Weights of a small segmentation model.
Training: muon at rate 0.0022, 8200 steps, batches of 128, held-out accuracy 99%.
Data: trained on rendered rooms with furniture, 29.0 epochs.
Rows from block 2 of the encoder of a small segmentation model, named by matrix and row number. Rows with one number belong to one channel. Each number is 128 + 24 x the weight over its row's rms, rounded and kept within 0 to 255. All counts start at 0. Numbers have three digits each. After the name is the row's rms in percent of the matrix's.
Before each channel's rows are labels from the 100 images, of 14976, where the channel reaches its highest value: "responds to" is what is common among them. Only what is clearly more common there than usual is listed. The data: rendered rooms with furniture. In brackets: how many of the 100.
# p10: first pointwise conv (encoder.blocks.2.p1.0.weight, 80x80x1x1), inputs 40-79
# p20: second pointwise conv (encoder.blocks.2.p2.0.weight, 80x80x1x1, transposed), outputs 40-79

responds to: count: four (39)
p10.32 089:117126128131128128125130121123125128194134090124113131126127091157128128162132130122202132184134145128128128214114129126
p20.32 107:094120130132115124140123186133146125127125134130129134118138108047130140079109120128128118125123123140246148132128140118

responds to: lamp (37)
p10.14 166:118000129117152125137127129114126129128115129140157138123114135128127128127128133125128128128118120091125125129112126127
p20.14 189:129135160128127130131178129131128127130127124129243117125107131126069125127130134132128129126008130127131113128121135130

responds to: count: four (38)
p10.53 124:132110128000127126127128128124120127130130071115126142131129126128082125138127128105129125127104177189121120123124127128
p20.53 096:127127092127141134117053129131147124126149125100108146137074124166173105114121166128132126115209129114121128126125128129

responds to: lamp (41); robot (37); largest object: robot (25)
p10.16 072:055128140115094135132117133130116125143153125127116128127141079125184148128130121129133145129131106128153125143122114116
p20.16 086:179128127097151125127128117089128100167131129128136113129126128120113091130130123136116150210126133183191129103127130077

responds to: ladder (34)
p10.68 120:131126129117189126188129127115129128128095127165192133130128092150127143129125175128133144128157083127131098118127150106
p20.68 079:136036122132106123122126131161116163172072128134153084081079129118117126130129130129133090153093138124128127124097136127

responds to: barrel (41); largest object: barrel (26)
p10.57 074:111141127131127125126145126114128144073132130124124129132048168115129123111161127128090134129121125126124131080131129093
p20.57 069:132131125182093131112125009109153128124127129100118123134120156106123124116129161128114127128123033097108149126149130128

responds to: barrel (39); largest object: barrel (25)
p10.62 209:127119129115130126128129130127129128127139128129127101132128145128128127128126127105128128124131128159128223133121128131
p20.62 183:132127129128127128136127122126126129131122129127129133128125119130128126127127129127131127127131129130128132129120126122

responds to: count: four (42)
p10.13 061:109123126129153090128135182125119117130119124151150170134137144147127133154131130103128113116122200128131128110192119127
p20.13 087:120127124199141129110128130115142017123134138143126118131129123126132129133107118133134116128131124128120125121107121127

responds to: ladder (41)
p10.34 060:126118130127143130136134114131192151125126100129129127128127123076148120123127109128128128134128152119130240130134139126
p20.34 072:134125126128124117149039101108133160109183127133139118129202154128130084134148128129125128123135122131121127129077097126

responds to: window (92)
p10.26 073:122175071161106144128135129117125128125128107121132142127132066127128125112126145131129120127130128119122140127119128164
p20.26 150:130130000133125136133129128126122132128131100153130088090134127128127128124128125140176139128139120138129126128131129126

responds to: yellow walls (28)
p10.73 072:141135097127107151128190127125133116195129118123125123099153138115111082145129139113194126126127119127125128204128128120
p20.73 056:182128128121121092118118132120129121162071137128126127100200118130147191106128107105129096138132191131163137123133133124

responds to: count: four (38)
p10.20 089:132128132147125129130129152129184133129090132129128125130129155175122132132132128143134125128119127124125125127124118078
p20.20 066:117185143132142121134125126124162123103125129157188131208152085160146117127145153129122169115128141127069129143125125160

responds to: arch (34)
p10.22 061:195127128118187167128048130136170129115127095127163124127126161133127113124129122128118141128128145145118124108127136133
p20.22 138:126127056128119114141091127132122127138129129128130127132127128132187115088127110098136132120128163126127101179130127106

responds to: arch (33)
p10.46 069:121127128137159128131125131128151130140072126135145161128152154124128130122140120125128137121125145134127143131071129126
p20.46 087:118125136105140166126130125071124112141103170127124120127180126130130131134129120148163130108089127128132047128145099120

responds to: count: four (41); table (34)
p10.39 069:137124050129138133133131132128128151106120127129127128124190148128129129099134126132110127126106128124120126134126137078
p20.39 077:128109099130128130121127153124127130138163126157147121129157102153127127127129054160129110126092060128105145124129129131

responds to: table (40)
p10.37 058:125128132107127109143106124109068124134076139171128109156124128140141151129120194117130126115122123132125108122118126048
p20.37 046:140112124142128135117125130085130178097140153162077119126128138097135128153167126115087136131137148103135128132108136143

responds to: flower (39)
p10.25 085:138110131127120123127128145127127130128128134120125128099191148136128122190215138127129134131115124127171128158020120123
p20.25 054:041181126173169021127126156159133120116144129098127129127130134147142153128123113147148098109114150118042108145133103128

responds to: table (42); ladder (34)
p10.4 094:124103131128119146129126127077145128127122105124117134134126232106143146143151129100130169128128240121132128132134121128
p20.4 077:128127124125154048143113137124126130115120092128194118152153077154092104143116133130119111133106114128126132171129127133

responds to: window (100)
p10.65 072:124128129147129129124028127100126101133133113131130126127126138113128121128123122142128126131114153121134187127125127181
p20.65 056:129124165119154130113094126128082134131125133094131120158086131119130127124121121062054140142104177081116100126124129142

responds to: barrel (54); largest object: barrel (32)
p10.44 062:181115174117086127125116127109121130103137140129087128120170156144141128134131144145052084111122131127144128114160138068
p20.44 052:105111128124127083129118129129122121121122158128115130127149120185127134144124091125108084125119135125135129212131062130

responds to: red walls (25)
p10.50 163:128129129128126123129104126136129112047129130127129131130128105126126129128128127124006132115124137128127129080136129150
p20.50 256:131119126146157136129126198129127122128128129128129110129128111123128130116122129164127115128129115125130126128126131128

responds to: window (97)
p10.0 162:128128131127128128125129200128129127128130128132125133127124129128126130099125127128127129132129128129128128122103130126
p20.0 133:128149130155128132129128128127141128133129130129128150143131113129136128113116125132130134127102135123130128133128129133

responds to: chair (34)
p10.42 061:129125095149062127152135127097100121119120124138054127159126143130143119134120118109128127138168147130128135130205165119
p20.42 062:127127146106129126160129125128090129148108123092192123098115095165148114150142137196132129139134125120170085144131122101

responds to: count: four (43)
p10.10 103:074128065129129010129129133133123128121114130137130128131177123128124129165128127129123113122139111117129222128113130115
p20.10 075:090125128128129139127145154132158129129219183094124134123003126126137129131129169127115119128118111132129130070116131127

responds to: barrel (35); largest object: barrel (28)
p10.75 078:128132113129134126128150126127130124128090147096126133128140122131130128131215124127129132132128146129127159147091169134
p20.75 087:149156128123130117130126132220128140131106127210126129142077149132121130123128104125128127130165156104128186114164161138

responds to: count: three (42)
p10.28 083:121088127230152128144129126127116129127087097136152166125129127128141122125128141122128127128107125111141056135059128131
p20.28 099:128125143121159126141128032128055117148126127129198087112129144131130123125119118128184131139046130120137110127129123152

responds to: flower (40); blue walls (27)
p10.77 086:118127126132126117138124086131130129128126129132130126136126127095110129142179123126143227133131126119129134129128136129
p20.77 147:128137139131094127082127113134130139127132170127128128141132172125127136169131035127124124116153133100127129122126131127

responds to: dog (37)
p10.12 049:118150142118108122110147127129148120107075093119109124059123167134137132130118129120120114138133052117132119127132117041
p20.12 054:147098123133116135134130121055136132075137098124134124184160141151132106099129131141102165126134089119052142110160101150

responds to: robot (46); count: four (39); lamp (38); largest object: robot (27)
p10.15 081:125132133109125129120125145127124121128134130126114114106130129127144128143137129115133144125066101126168142126125127139
p20.15 078:122163127103077115139129217087128089136132040099134139124124113179136097126128147119127192122126113155166092132125110118

responds to: ladder (64)
p10.40 059:121134126127117118128094134138124137124055125162124127132130188125119124109144150131137113122128127164124142124074118138
p20.40 057:129127127130122185133127135087137117127128125079124161123130079199119128116076123100120148128116098135032130137128110131

responds to: lamp (35)
p10.36 089:124126126130120133128124122127131101196128128140127126133149063123128121159126129125209076141128081131125127196129135127
p20.36 096:128130128136151134128147128124133180154118124114133131129127116130137123103104126063139131130125131127187129149107091141

responds to: red walls (27)
p10.24 061:152136129136139139119125128124138110129131154131119155130092113139134131128101133149130113125143073159130132128136132114
p20.24 069:149130024134176120131127127153155127130129128142096121148129130209118118134128116132130128080129110133104129136128143128

responds to: table (40); ladder (35)
p10.43 056:113128120133078129129131129143068131117128139189104131255125128124127135129128143134124119128145137116133135126122126121
p20.43 076:132125120130135127119129153129052137080125128096073127177127139127095135174118180115131151140128128155129128122190128127

responds to: flower (34)
p10.70 218:138128128127126134129124122128128106043136124128127129128135105139128127116130129117010104108131125128127125054130132128
p20.70 128:103122137150140078129112117131129149124123129109114120127121042144117128160129130109138128129128221225145127128134131132

responds to: lamp (34)
p10.72 094:126136091135156083126188126126131093123126128128128139135130118119109128126132112127117255128126115173103131111116130122
p20.72 047:125113109129137128132127151069131130129137122128130118118128060154129122120143169058111137120126137123128116135105133138

responds to: window (91); red walls (26)
p10.17 187:097128126129128126128127223128135130130123129126129130128126128128131129126128112098112116127128130127116126127151130129
p20.17 164:127142128122114131119128128122128127127120127129130125128114128131128126156128126121126131131129125127127129127129126129

responds to: ladder (41); table (41)
p10.41 073:129127126137131127130128128128128113131127117127127137133197107136130180120132127115129129128129033128128125089127128128
p20.41 067:184114124147130161121129198126125166178121134124125130128131114135127148121121088085124127126128127084138116121088132125

responds to: table (49); count: four (42); ladder (34)
p10.7 088:133127000137129131126137130127119127120099128126127136127126116125127114120133129118131117154161143127129128155116135128
p20.7 074:122110137155157083131129121168114133131148113129129127127132128071130130109152138129139132121127000102167148137124186104